config.toml
model = "audio captioner"
dataset = "synthetic speech, music and everyday sounds put through simulated rooms and audio effects"
train_examples = 39062
n_mels = 64
hop_length = 320
input = "log_mel"
spec_augment = false
win_length = 400
tokenizer = "word"
vocab_size = 36
encoder_arch = "vit"
encoder_norm = "layernorm"
encoder_norm_position = "pre"
encoder_activation = "gelu"
encoder_mlp_ratio = 6
encoder_head_dim = 32
encoder_fused_qkv = true
encoder_bias = "none"
encoder_qk_norm = true
encoder_parallel_block = false
encoder_inner_norm = false
encoder_drop_path = 0.05
encoder_patch_size = [32, 4]
encoder_layers = 8
encoder_width = 256
encoder_positions = "learned"
encoder_register_tokens = 4
fusion = "prefix"
label_smoothing = 0.05
decoder_width = 192
decoder_layers = 8
decoder_norm = "layernorm"
decoder_norm_position = "pre"
decoder_activation = "reglu"
decoder_mlp_ratio = 2.67
decoder_head_dim = 64
decoder_fused_qkv = true
decoder_bias = "all"
decoder_qk_norm = false
decoder_parallel_block = false
decoder_dropout = 0.05
decoder_inner_norm = false
decoder_drop_path = 0.05
decoder_positions = "rope"
decoder_prefix_bidirectional = false
decoder_connector = "linear"
decoder_tie_embeddings = true
init = "kaiming_normal"
residual_init = "scaled_by_depth"
optimizer = "soap"
beta2 = 0.95
learning_rate = 0.0011
beta1 = 0.95
shampoo_beta = 0.95
eps = 1e-08
precondition_frequency = 16
max_precond_dim = 1024
one_sided = false
adamw_lr_other_params = 0.0026
max_grad_norm = 1.0
max_steps = 3200
batch_size = 64
epochs = 5.2
lr_schedule = "cosine"
final_lr_fraction = 0
warmup_steps = 160
weight_decay = 0.4
adamw_weight_decay_other_params = 0
Rows from block 5 of the text decoder, named by matrix and row number. Each number is 200 + 20 x the weight over the matrix's rms, rounded and kept within 0 to 999. All counts start at 0.
# proj: attention output (decoder.blocks.5.attn.proj.weight, 192x192), inputs 64-127
proj.20,200,227,218,227,199,192,194,194,202,196,217,225,182,250,140,214,186,232,203,190,183,237,203,215,207,216,191,185,188,180,211,199,166,195,204,213,224,202,178,215,199,191,169,215,179,181,228,216,219,208,186,171,204,203,216,208,184,224,196,192,202,211,195,178
proj.21,198,191,189,231,175,186,176,180,198,200,174,198,194,190,198,194,191,195,211,189,183,203,224,247,175,178,187,196,203,183,207,186,199,211,190,188,217,201,207,229,231,189,190,236,213,202,118,166,201,219,200,210,210,202,173,228,196,218,193,209,159,208,197,185
proj.22,174,179,218,201,190,212,209,172,218,219,234,187,239,180,200,198,214,180,158,161,178,167,220,259,166,209,209,186,199,196,177,201,185,214,195,187,187,202,226,188,183,194,209,223,214,207,200,212,238,217,218,217,203,173,231,159,183,224,171,208,203,216,181,187
proj.23,213,237,208,206,212,204,211,191,202,191,155,222,223,182,197,238,198,172,189,176,182,213,214,178,234,181,206,211,202,203,208,207,185,230,238,190,201,180,191,207,200,173,201,210,220,222,236,198,200,204,201,208,214,232,216,199,195,209,181,195,198,210,207,205
proj.24,213,215,211,178,206,184,165,213,198,234,211,183,163,195,185,194,209,178,227,206,208,187,193,223,184,201,199,166,157,224,232,166,212,189,178,178,228,200,201,206,240,193,219,184,176,236,228,194,219,193,173,193,201,229,228,233,199,188,204,190,210,164,208,208
proj.25,185,213,204,212,192,203,198,227,210,231,206,212,182,219,230,212,208,219,185,235,211,205,214,198,214,168,205,195,194,213,208,222,179,216,207,186,180,185,191,210,196,218,225,181,198,193,234,205,197,195,186,195,220,189,205,221,166,179,243,232,182,172,198,221
proj.26,170,187,194,191,180,189,217,239,197,194,213,193,207,222,234,214,226,221,196,208,144,208,205,194,199,199,213,220,173,186,182,204,250,216,189,201,201,180,210,207,224,183,220,203,214,230,176,259,212,213,180,196,215,173,193,200,200,219,142,185,163,199,214,208
proj.27,204,196,229,185,204,226,160,172,196,215,199,222,186,225,222,193,239,151,226,182,180,184,187,207,203,198,195,194,194,140,202,184,165,173,183,206,214,214,206,189,152,209,194,181,163,193,196,190,194,174,205,200,209,162,207,185,201,187,191,191,191,233,209,214
proj.28,230,177,212,168,214,179,157,219,203,251,237,173,221,168,175,166,189,192,204,197,200,205,192,212,182,234,186,190,205,211,217,190,196,189,201,177,186,210,173,201,261,188,223,194,199,207,183,165,194,201,214,200,215,212,223,221,202,191,194,246,197,186,243,166
proj.29,197,190,204,223,170,203,204,216,159,215,164,184,216,187,210,218,168,241,173,213,230,171,210,244,175,224,208,208,196,188,184,175,215,195,185,227,201,229,173,223,186,243,222,185,207,241,174,206,219,168,192,159,163,204,174,158,208,203,175,176,187,196,196,193
proj.30,194,203,240,218,205,198,187,186,223,212,212,209,186,171,177,209,222,192,209,190,170,235,218,251,203,177,216,231,214,209,189,195,195,219,195,185,199,220,198,197,203,167,215,177,213,229,182,195,219,201,224,201,202,209,216,185,174,182,195,213,196,216,191,232
proj.31,214,166,186,200,217,227,214,221,202,158,186,170,210,246,222,196,220,194,208,199,178,199,188,174,184,188,223,234,218,207,187,205,211,207,202,237,205,195,211,199,178,197,191,180,189,192,169,205,196,217,181,185,200,236,198,222,220,196,221,178,175,195,174,221
proj.32,174,252,214,182,237,203,147,191,220,208,184,195,216,189,185,181,225,225,192,204,169,229,190,202,197,143,195,183,219,193,236,209,210,168,185,170,175,198,177,222,241,213,228,162,234,197,193,173,217,201,209,191,226,211,192,179,187,191,192,158,180,202,200,215
proj.33,179,202,201,180,172,199,196,169,195,221,198,193,206,233,176,185,214,203,218,221,202,211,176,226,180,217,217,219,185,198,214,187,203,204,228,206,192,191,187,196,189,178,227,195,170,208,211,214,186,208,176,172,205,192,200,194,212,171,196,181,190,231,190,154
proj.34,195,199,257,176,180,207,199,195,186,212,179,191,203,233,212,196,209,247,244,183,189,228,239,145,173,222,216,199,196,252,182,201,200,191,243,238,161,231,203,201,194,199,201,160,192,208,195,242,211,202,245,212,188,186,177,176,239,195,167,188,173,141,191,209
proj.35,208,198,203,207,220,214,183,196,186,195,172,210,228,168,244,169,190,194,223,219,236,195,195,198,242,218,200,218,211,217,226,162,189,196,184,171,216,233,239,190,177,206,173,234,197,200,240,164,222,194,202,219,208,170,201,220,246,209,217,216,188,219,232,223
proj.36,195,169,237,175,203,158,226,211,214,211,227,202,189,190,232,195,197,172,199,191,216,192,226,221,239,214,219,232,194,188,154,238,196,207,196,203,203,213,229,178,186,217,183,188,201,181,199,209,180,174,182,224,175,227,200,231,218,160,193,175,211,199,203,173
proj.37,202,176,216,223,218,226,210,181,207,203,196,202,160,201,217,204,179,218,224,184,208,196,230,194,213,195,222,216,189,196,177,195,197,211,205,207,202,166,213,198,198,170,178,206,193,198,202,230,219,219,176,212,185,221,182,199,219,205,190,226,183,184,175,196
proj.38,176,229,222,214,162,193,219,238,245,225,193,186,204,212,219,215,178,225,220,197,153,208,180,192,232,222,185,204,162,229,208,193,195,200,223,232,224,200,188,193,164,225,172,153,203,218,189,228,192,235,182,236,176,184,229,208,200,183,159,184,242,156,232,206
proj.39,229,190,204,213,192,215,190,181,214,204,194,176,220,159,200,219,166,193,195,185,217,207,202,231,201,191,194,201,187,156,208,174,199,194,231,231,218,228,176,184,186,216,179,176,225,212,194,232,221,218,203,206,178,156,233,197,172,212,199,203,217,242,187,174
proj.40,196,216,205,165,226,217,208,205,214,148,200,181,218,175,181,188,241,198,215,240,219,218,176,235,201,216,212,187,195,203,209,207,185,234,194,180,189,198,205,219,179,210,192,185,176,208,167,211,226,216,178,166,196,204,195,220,223,209,199,196,223,219,201,238
proj.41,186,213,180,218,202,198,231,182,221,209,208,223,202,211,212,206,154,190,196,196,209,200,190,201,178,189,206,181,206,194,202,200,200,191,203,164,225,177,201,197,181,191,189,236,230,174,176,213,237,214,217,236,200,163,210,215,223,211,213,187,195,221,175,197
proj.42,204,200,188,203,184,206,218,166,193,180,169,198,195,176,209,172,219,182,217,220,241,176,186,183,182,200,156,223,186,220,182,246,211,173,210,212,208,205,205,174,185,215,172,207,195,236,181,244,234,209,212,202,211,239,198,224,186,168,183,200,216,157,239,198
proj.43,213,228,246,206,203,205,213,207,216,175,200,195,253,218,181,192,206,214,210,183,211,214,195,227,201,212,255,192,208,250,159,187,178,183,217,196,185,207,183,176,234,197,221,167,182,217,209,186,189,180,215,219,171,209,188,171,171,201,214,174,167,217,192,239
proj.44,190,158,202,213,182,217,194,232,212,199,197,201,192,221,188,226,215,218,192,166,212,196,197,205,208,174,250,198,201,227,185,216,182,183,199,184,172,161,197,214,206,211,215,160,206,168,216,209,206,212,199,184,189,191,191,197,204,210,224,177,222,211,191,203
proj.45,168,181,205,214,207,180,199,200,224,180,222,181,169,205,218,184,186,204,193,210,183,196,191,220,187,203,198,229,173,208,216,194,237,228,161,179,198,206,226,198,216,206,207,219,170,193,201,218,203,205,205,195,226,210,216,192,212,200,204,224,205,188,216,196
proj.46,214,224,202,183,236,176,176,188,198,178,239,198,176,217,208,199,218,183,211,205,184,200,199,176,204,167,208,212,145,196,187,229,245,171,209,227,224,188,221,170,193,194,156,201,235,200,190,199,193,194,193,200,232,187,214,209,189,228,227,215,192,173,208,191
proj.47,179,210,206,217,175,187,178,219,184,212,184,214,216,238,235,182,180,216,198,211,212,210,184,186,184,185,195,206,167,169,192,153,214,203,185,206,196,193,206,204,211,181,166,196,224,208,184,228,251,192,173,203,205,207,201,225,183,191,190,201,190,189,217,176
proj.48,236,188,194,204,191,189,225,191,186,205,234,151,215,218,264,177,204,216,226,231,207,182,167,189,218,205,231,226,235,148,177,235,206,184,200,181,177,200,198,219,209,188,229,201,215,195,223,175,229,202,176,199,208,210,197,167,225,180,202,207,188,221,190,205
proj.49,191,212,217,208,205,205,183,197,175,196,193,214,164,183,184,228,158,195,187,231,241,194,201,208,191,203,199,216,222,168,228,188,203,216,203,209,243,185,228,203,172,177,218,200,171,202,191,178,177,196,167,196,189,205,199,202,225,209,223,200,202,218,178,193
proj.50,184,234,211,185,213,199,171,208,196,160,156,145,217,179,217,189,204,186,177,208,220,214,243,195,189,222,163,162,206,187,224,192,229,207,172,198,187,180,206,168,191,189,234,201,171,207,213,194,225,166,207,217,215,196,180,210,211,202,217,201,182,191,212,190
proj.51,199,207,181,215,227,187,195,193,162,188,215,203,213,180,194,202,199,190,193,207,182,179,207,185,193,205,182,201,232,189,224,189,219,239,201,169,223,225,203,194,216,185,196,215,142,187,214,199,197,220,215,178,201,178,256,232,198,198,211,185,224,214,183,242
proj.52,199,164,213,180,191,209,170,227,183,177,231,182,203,167,182,224,231,224,167,190,190,205,204,206,193,191,201,210,204,208,171,189,177,215,173,187,206,199,196,185,190,178,182,175,238,184,183,206,216,198,213,248,204,180,189,188,196,216,225,222,207,265,218,173
proj.53,161,189,226,189,180,189,213,190,165,203,184,194,175,192,225,206,162,177,201,235,205,202,239,204,238,213,219,191,212,213,230,207,226,187,183,205,192,189,184,216,192,210,202,202,201,200,199,207,194,196,208,221,200,243,239,220,221,214,195,195,204,189,226,183
proj.54,169,204,211,223,165,225,220,193,196,192,182,202,206,199,225,136,174,226,183,236,194,221,209,193,182,167,217,181,227,230,208,211,193,182,217,181,207,222,195,210,224,212,255,205,188,222,217,225,225,262,190,208,163,214,153,183,211,208,171,212,224,191,217,191
proj.55,198,178,213,229,183,192,211,211,187,186,200,222,224,218,216,202,247,184,216,246,184,187,220,189,159,217,220,244,209,206,174,224,212,181,192,230,175,213,190,225,179,172,162,196,186,218,174,209,232,225,185,205,208,185,164,192,191,197,182,221,250,222,185,234
proj.56,209,194,249,206,218,197,213,221,191,164,225,215,205,215,193,223,222,180,189,198,216,214,178,191,201,261,164,206,214,176,211,196,186,218,202,190,222,230,202,184,182,173,178,170,202,193,175,204,170,208,199,216,223,225,201,217,182,214,222,198,195,209,214,161
proj.57,189,216,187,207,192,183,198,223,212,184,178,222,223,223,220,205,200,225,210,206,199,189,184,214,192,201,192,218,195,160,200,202,225,193,187,165,200,195,201,207,185,167,215,226,201,217,216,215,233,177,199,184,214,207,200,182,223,196,210,216,203,222,216,230
proj.58,196,216,244,182,208,173,151,215,215,208,198,203,200,157,233,197,233,224,218,217,220,208,246,220,229,245,186,198,227,183,200,194,200,225,224,214,201,210,180,171,215,206,191,218,191,200,182,205,191,192,248,180,178,219,208,207,216,190,191,184,202,180,195,202
proj.59,133,167,171,194,186,169,201,224,225,216,194,214,234,201,223,181,178,228,179,194,170,188,214,153,188,169,236,175,212,210,189,216,181,192,176,218,195,182,252,192,173,188,191,206,164,190,187,229,178,184,246,187,219,208,190,200,198,209,216,183,212,184,224,195
proj.60,179,178,188,228,197,171,204,210,170,200,210,221,212,187,193,241,203,203,187,212,202,218,211,186,205,189,202,245,201,240,197,204,214,152,215,212,191,225,181,192,208,187,172,176,159,200,197,210,167,213,196,222,214,191,198,179,180,178,185,190,207,190,194,212
proj.61,202,210,194,194,178,240,207,225,203,171,232,203,199,205,173,196,214,176,227,180,206,188,212,143,200,208,211,205,226,259,219,193,223,173,219,192,172,216,207,241,166,219,187,205,176,182,211,175,187,217,224,200,218,161,214,197,209,206,173,202,190,187,187,181
proj.62,189,176,220,244,194,192,183,200,232,196,189,187,191,211,215,164,199,209,192,211,204,171,221,214,213,227,173,195,198,193,203,188,160,195,198,217,183,182,218,207,222,191,225,213,182,204,188,206,224,179,198,195,189,200,201,188,209,172,165,194,196,157,229,186
proj.63,194,209,186,193,211,192,200,204,201,198,224,192,178,223,177,228,216,173,222,211,198,211,222,210,208,202,189,210,196,180,217,195,186,159,190,206,168,166,204,203,187,207,235,186,215,179,185,218,207,183,196,225,214,230,220,211,199,194,203,203,197,237,163,182
proj.64,192,207,222,210,190,203,196,193,172,239,187,168,199,206,155,196,181,188,189,214,177,178,221,194,198,187,186,188,189,219,160,176,172,166,191,200,178,213,204,215,198,179,213,191,188,205,197,195,231,189,200,221,199,209,206,182,196,204,196,223,209,220,159,219
proj.65,213,188,208,171,244,219,212,175,200,222,186,169,227,201,194,198,214,198,184,208,197,201,232,180,167,204,193,236,232,204,187,213,173,192,211,183,213,229,211,162,244,191,193,226,198,183,201,179,211,196,197,209,178,185,182,178,182,182,190,207,251,202,215,173
proj.66,208,141,196,198,177,228,238,205,174,205,196,170,225,200,219,200,221,189,182,191,210,194,203,163,193,214,222,202,202,192,161,230,180,179,193,221,170,189,185,216,176,249,187,234,200,186,175,187,186,187,190,201,184,195,176,198,217,211,175,207,192,220,215,170
proj.67,187,221,182,180,192,183,224,187,206,210,200,202,200,233,219,191,186,215,207,165,221,200,219,183,225,213,200,231,207,192,192,214,217,181,196,193,209,193,211,211,191,237,204,219,201,178,170,181,130,166,184,227,177,193,176,145,200,203,179,233,185,237,181,216
proj.68,213,213,203,190,226,183,192,236,204,180,168,179,167,194,210,188,204,189,183,203,175,232,236,219,183,215,176,175,219,219,177,174,179,194,187,193,183,191,193,186,239,217,189,208,218,179,210,238,210,214,213,199,188,216,212,215,187,191,194,181,199,196,193,199
proj.69,193,219,203,193,182,185,217,197,165,189,206,188,204,194,226,225,206,207,166,230,170,207,184,198,220,196,210,208,224,221,187,176,193,189,178,194,172,225,185,178,196,239,203,174,181,207,201,207,184,204,180,185,207,224,176,162,231,158,166,197,193,215,176,171
proj.70,193,206,188,195,208,233,234,187,194,152,191,216,205,204,193,212,213,202,182,217,234,202,227,177,232,198,204,186,221,209,194,201,188,181,210,179,227,186,216,204,205,198,239,208,267,191,170,177,214,187,195,196,221,202,201,175,215,145,231,186,213,194,196,214
proj.71,204,186,212,223,218,172,174,179,217,142,195,161,176,198,238,234,186,176,187,225,166,168,187,198,200,220,243,201,172,221,235,192,184,177,210,222,145,218,172,161,204,169,167,202,203,208,191,246,184,198,155,179,230,186,243,225,198,193,156,196,188,185,203,177
proj.72,221,206,206,187,190,205,242,215,225,173,220,191,180,184,197,216,208,190,175,204,216,199,212,204,136,172,183,212,189,192,217,205,206,215,170,199,169,206,220,201,213,175,189,168,194,196,187,197,182,194,233,203,228,169,182,170,201,202,202,189,264,200,210,208
proj.73,187,214,199,202,204,205,176,212,204,225,207,201,222,206,227,169,233,229,208,217,138,214,224,193,220,181,209,192,201,210,146,216,227,211,199,220,227,206,155,215,213,210,196,177,185,241,195,212,216,224,205,196,202,215,205,213,179,212,164,214,184,205,209,226
proj.74,185,187,180,214,182,217,183,182,226,216,197,224,213,201,178,208,210,201,185,235,224,203,193,162,235,204,224,197,202,207,226,199,196,211,228,226,161,199,203,181,203,236,203,221,203,197,186,179,222,203,205,194,180,155,176,183,196,208,191,194,190,156,207,232
proj.75,239,199,221,202,171,224,223,165,211,177,191,230,201,212,171,223,173,216,204,205,191,218,206,173,168,239,193,194,207,194,198,199,206,238,240,216,174,173,182,189,203,213,215,194,197,220,232,210,186,187,176,206,211,236,214,209,211,167,201,227,209,191,190,223
proj.76,237,207,219,212,211,212,203,238,184,207,220,202,184,192,191,196,180,207,195,217,175,195,176,213,212,184,221,216,215,230,186,175,212,189,205,205,220,203,198,220,185,167,214,204,197,186,204,224,185,204,195,181,167,195,221,212,180,190,210,278,215,172,230,174
proj.77,179,214,188,191,235,185,183,228,220,198,210,174,136,163,207,272,222,197,204,220,198,210,217,206,206,176,200,204,208,205,186,163,176,219,189,196,205,192,193,184,205,237,221,194,244,205,223,210,198,182,197,198,223,225,225,187,197,177,178,196,236,231,193,202
proj.78,206,199,190,172,176,178,197,193,249,199,195,175,177,194,190,187,160,175,216,187,200,172,210,197,184,213,201,211,219,209,234,202,193,212,195,162,156,200,220,158,225,214,195,180,196,194,208,180,146,200,196,207,219,202,201,217,236,229,224,185,213,183,182,183
proj.79,194,207,194,169,197,176,221,211,180,196,201,201,207,184,176,164,188,212,197,214,209,187,193,230,192,186,200,173,190,194,223,218,205,206,180,201,189,187,220,201,202,188,203,189,244,180,240,238,186,189,180,197,196,209,201,229,239,204,200,203,189,208,198,234
proj.80,244,175,192,192,194,169,222,202,188,233,211,215,188,210,189,176,170,211,177,177,194,172,211,206,205,181,185,165,200,233,186,171,211,197,225,211,200,200,204,199,193,217,211,205,173,201,236,227,201,217,202,203,203,167,207,206,194,189,209,185,193,172,217,212
proj.81,193,239,206,228,195,177,224,189,200,231,213,235,202,222,177,200,189,191,199,217,191,187,191,225,196,237,159,213,197,207,253,223,199,172,232,206,239,208,187,190,204,212,163,135,191,182,205,198,183,219,164,221,224,188,237,218,159,180,205,182,219,168,219,234
proj.82,196,202,204,181,215,171,180,203,180,211,201,202,193,196,196,213,210,225,180,187,222,207,193,208,217,198,214,204,182,200,199,192,196,203,177,214,227,201,201,193,189,209,172,177,211,215,211,232,194,215,190,201,220,203,167,184,200,212,172,215,204,231,162,165
proj.83,163,194,194,212,227,213,164,209,198,222,161,195,220,210,208,197,197,202,208,204,219,180,205,203,197,222,211,187,166,209,188,192,191,225,199,174,196,189,229,200,182,208,227,201,179,191,229,193,194,187,225,194,224,213,182,180,170,209,218,199,190,217,225,210
proj.84,185,197,192,184,212,217,190,179,189,237,195,201,188,194,214,211,179,198,219,197,209,229,216,195,161,183,240,196,189,172,212,199,222,209,192,186,187,204,196,197,198,203,229,207,189,181,193,203,177,187,180,191,177,186,183,178,178,225,191,219,195,237,188,214
proj.85,195,199,194,200,207,236,195,210,221,211,197,152,223,167,201,166,208,153,188,190,167,205,219,190,222,205,219,172,252,189,180,208,201,184,181,196,175,194,173,208,206,157,235,197,243,176,180,220,225,203,206,202,219,215,211,171,190,191,223,214,197,211,190,195
proj.86,219,225,185,205,213,207,181,205,206,179,225,195,183,201,209,183,217,199,212,177,218,197,206,208,158,207,242,208,199,234,208,194,221,201,195,194,185,193,243,208,175,220,193,191,224,182,183,197,157,189,195,183,223,214,222,169,228,191,174,211,207,212,206,195
proj.87,200,204,181,150,199,210,207,224,178,190,160,228,161,243,243,187,212,231,192,195,176,192,185,192,211,216,213,198,203,199,198,179,201,181,229,195,183,208,212,213,189,201,187,196,212,160,200,233,220,183,211,198,206,182,186,205,197,216,220,240,161,182,193,234
proj.88,168,188,185,208,214,220,174,236,192,220,216,218,209,209,193,220,196,183,207,182,190,182,219,186,249,197,188,207,194,209,196,203,187,160,160,202,223,168,166,207,233,195,179,189,185,205,196,199,184,222,198,189,195,178,202,194,213,224,213,204,189,199,200,206
proj.89,230,197,189,216,155,193,184,190,181,215,177,198,198,201,223,207,174,207,197,192,185,208,242,187,213,204,166,203,210,186,212,225,226,206,202,224,208,194,228,158,210,197,226,192,167,202,223,215,185,204,187,208,213,188,224,210,210,192,213,202,208,195,198,222
proj.90,170,214,192,235,166,162,212,195,186,211,225,165,205,179,180,188,211,186,203,188,224,191,221,194,181,164,188,182,170,208,245,181,220,208,193,229,216,199,199,225,207,198,230,224,190,210,181,190,199,215,192,222,202,153,230,167,230,204,199,176,185,178,215,193
proj.91,200,209,186,191,187,190,230,218,195,160,164,228,211,237,166,181,211,219,190,203,235,182,202,193,229,247,181,221,188,216,192,206,208,201,194,217,215,204,197,186,195,201,206,195,213,198,167,174,193,201,187,178,187,248,195,209,221,188,228,176,227,147,185,205
proj.92,192,233,222,224,198,203,214,171,205,219,236,185,191,202,170,215,220,171,208,190,232,211,209,223,173,210,207,219,188,221,185,230,202,173,200,222,196,198,225,224,216,222,155,189,214,190,208,196,202,227,220,185,216,193,215,198,178,197,181,199,222,192,184,210
proj.93,190,164,200,220,157,210,200,174,183,210,205,208,215,180,182,187,224,174,170,201,157,179,214,190,178,185,220,191,178,173,196,232,203,218,190,217,133,195,151,186,209,212,214,230,193,186,187,212,219,217,208,208,224,180,154,187,198,203,194,188,201,216,207,196
proj.94,188,217,192,191,178,236,211,214,215,201,213,164,234,209,194,213,193,183,186,223,207,211,198,195,202,139,203,188,188,166,176,188,169,184,191,186,211,199,204,166,177,189,244,204,193,219,164,198,206,195,216,223,207,223,218,202,197,172,193,222,173,231,203,187
proj.95,201,230,168,214,208,179,244,165,189,209,216,246,223,175,199,199,223,188,224,264,154,216,213,196,218,194,192,172,247,235,211,168,226,192,229,200,212,172,173,206,204,199,206,235,178,196,201,222,213,203,203,160,194,169,198,167,165,187,219,211,139,194,180,175
proj.96,199,163,199,217,211,219,179,181,223,186,206,208,175,243,181,202,177,204,197,192,168,224,186,194,186,203,164,245,197,252,202,184,194,185,195,197,204,217,187,234,181,224,147,188,193,189,185,213,202,214,195,179,173,211,202,228,216,179,201,185,224,222,181,196
proj.97,197,194,191,190,162,173,185,193,236,231,187,198,204,210,218,214,205,199,179,183,179,207,230,185,208,188,219,213,197,184,185,189,216,186,174,222,217,181,191,189,221,197,232,185,229,192,215,192,184,172,217,230,181,181,213,212,195,205,188,191,177,213,150,167
proj.98,181,240,222,200,216,221,168,204,199,173,216,192,182,206,194,185,209,170,203,195,205,215,163,194,181,230,226,160,197,206,194,209,182,195,241,179,206,201,168,221,166,213,194,174,194,204,210,230,161,206,232,170,208,221,193,213,193,175,208,171,201,158,209,209
proj.99,201,204,203,230,218,209,206,173,228,188,189,201,201,193,225,190,210,170,205,212,195,194,163,178,184,197,189,207,208,190,203,183,229,173,187,214,194,184,220,172,212,208,203,185,228,186,214,250,172,219,209,197,226,182,185,181,175,225,212,190,209,214,177,242
proj.100,215,195,151,212,229,193,187,222,171,202,208,229,232,184,217,204,213,178,192,161,154,213,219,203,190,167,167,184,203,223,179,212,235,243,252,175,173,187,189,199,206,175,208,195,182,179,207,239,208,236,176,204,215,228,208,204,213,196,160,196,185,214,210,223
proj.101,209,182,183,186,178,197,198,204,170,212,181,195,187,181,192,224,173,211,191,205,181,188,210,164,192,179,189,217,190,224,201,185,216,218,187,163,186,207,215,197,224,208,195,197,196,189,208,230,239,205,171,195,187,184,217,214,213,216,196,163,225,161,206,243
proj.102,170,202,213,195,209,220,180,199,189,195,159,193,226,207,181,197,204,185,216,198,201,211,212,198,204,202,176,186,201,213,207,232,192,183,189,199,204,193,164,220,211,177,217,198,204,203,228,177,215,184,221,200,201,218,186,162,181,197,176,194,156,206,195,221
proj.103,218,220,218,163,203,177,227,202,200,235,194,190,181,194,180,213,211,203,193,175,198,214,221,220,227,186,200,201,204,184,187,201,200,192,206,205,210,199,202,153,239,191,193,216,173,215,202,194,238,217,215,182,195,201,218,235,201,198,176,187,174,206,187,202
proj.104,175,237,195,181,231,181,214,194,251,209,147,181,164,198,216,189,224,226,191,203,218,205,200,224,230,171,186,181,221,187,225,178,186,224,202,204,203,200,207,214,163,171,210,201,166,202,186,207,193,188,226,186,194,191,159,172,210,186,155,196,167,197,211,194
proj.105,170,231,191,188,177,221,193,206,188,204,191,200,225,200,214,212,157,197,225,203,193,182,198,192,193,181,216,209,202,157,147,178,213,180,186,206,208,218,199,221,210,203,195,229,241,160,198,194,233,211,200,214,201,192,211,200,203,207,192,194,176,210,181,194
proj.106,224,214,203,187,224,193,197,206,212,219,223,206,175,212,208,200,203,195,220,224,207,196,179,199,195,238,168,218,205,178,223,161,179,187,173,195,197,209,202,192,236,192,206,175,211,205,204,167,210,197,200,177,215,206,205,220,212,212,201,214,180,202,199,171
proj.107,183,177,195,183,207,177,172,246,187,204,195,198,190,222,207,210,181,177,211,196,236,199,182,171,163,202,182,233,202,162,200,207,196,197,185,198,190,201,226,190,207,229,231,200,178,213,185,183,205,212,181,214,192,202,204,184,211,206,193,227,212,206,201,194
proj.108,230,222,183,191,178,237,207,222,188,195,209,226,227,196,172,164,240,205,199,187,190,201,201,220,201,179,205,169,192,187,216,247,181,212,240,207,202,161,182,205,185,208,186,161,201,226,203,158,202,233,234,193,215,186,207,215,213,185,240,200,199,218,202,224
proj.109,167,196,247,183,216,202,172,236,183,169,219,200,200,229,177,210,162,211,224,187,200,201,182,154,181,180,211,214,176,181,209,231,205,188,199,180,231,166,186,200,201,213,208,207,272,224,191,200,209,206,211,188,215,244,205,193,177,224,178,167,198,202,179,222
proj.110,222,214,212,221,179,218,217,216,178,204,191,215,223,166,204,212,195,198,196,189,235,178,186,223,177,201,183,191,212,212,186,236,197,205,201,178,234,227,189,219,175,206,226,186,177,204,212,204,203,203,206,195,196,168,206,184,200,199,220,242,208,184,198,204
proj.111,218,234,204,206,192,194,211,164,204,200,208,220,178,220,213,202,237,176,196,215,184,197,230,176,203,220,221,225,202,186,199,203,195,152,241,222,195,207,197,193,208,166,174,182,161,207,141,197,205,204,191,198,206,214,222,180,182,189,170,213,210,194,221,192
proj.112,196,193,149,173,190,213,162,214,170,210,207,230,174,222,203,169,193,195,199,211,218,228,243,224,228,169,153,192,222,204,216,197,231,199,199,212,238,202,206,217,219,200,225,199,197,206,213,202,154,189,197,212,218,209,215,222,193,199,220,209,185,212,196,220
proj.113,200,184,142,216,190,206,184,203,226,193,196,237,194,222,198,196,174,213,213,207,214,208,196,183,193,215,194,214,227,221,200,203,210,197,240,225,158,154,177,234,165,222,208,217,206,170,206,182,203,181,210,204,181,224,176,233,189,164,167,205,171,180,214,177
proj.114,210,202,185,209,206,162,203,206,187,200,202,241,200,209,197,190,195,205,229,187,217,236,222,219,204,205,212,217,205,176,224,187,198,224,213,189,186,206,198,164,191,215,200,205,174,187,212,228,216,198,217,214,191,217,195,227,191,205,209,192,240,212,195,217
proj.115,197,222,203,193,201,202,200,212,231,185,197,222,182,198,214,171,172,199,210,183,206,203,185,173,186,182,182,209,207,208,200,163,203,210,196,174,255,204,198,204,180,201,209,200,161,197,210,199,223,204,184,216,157,234,190,228,203,192,206,205,192,195,217,214
proj.116,166,190,208,200,209,157,188,181,195,198,229,195,178,227,220,203,180,200,161,204,176,178,195,159,222,210,170,227,159,173,205,187,195,200,213,205,203,171,209,180,211,215,206,197,206,210,177,195,187,234,176,175,200,207,229,187,203,204,196,219,218,188,194,179
proj.117,188,185,185,182,171,226,206,163,194,192,190,243,205,187,205,198,223,222,193,199,245,179,203,160,184,184,226,190,205,188,168,199,204,207,197,195,185,199,184,188,157,191,203,181,182,177,214,195,185,233,198,180,184,201,223,201,193,223,224,204,189,205,186,182
proj.118,208,181,185,211,233,219,190,171,194,228,204,208,211,191,156,219,202,212,208,188,219,174,216,134,176,196,155,201,228,217,160,179,175,225,203,239,150,182,192,255,213,169,223,191,216,182,210,172,203,206,213,179,186,202,180,164,195,204,220,200,229,167,210,203
proj.119,210,185,188,188,226,249,181,184,201,188,169,194,152,231,239,176,242,211,189,198,182,203,215,187,222,220,202,219,159,224,206,183,212,194,183,229,188,210,197,196,206,192,203,200,214,195,207,198,184,188,223,192,238,172,193,199,224,208,172,209,200,191,160,216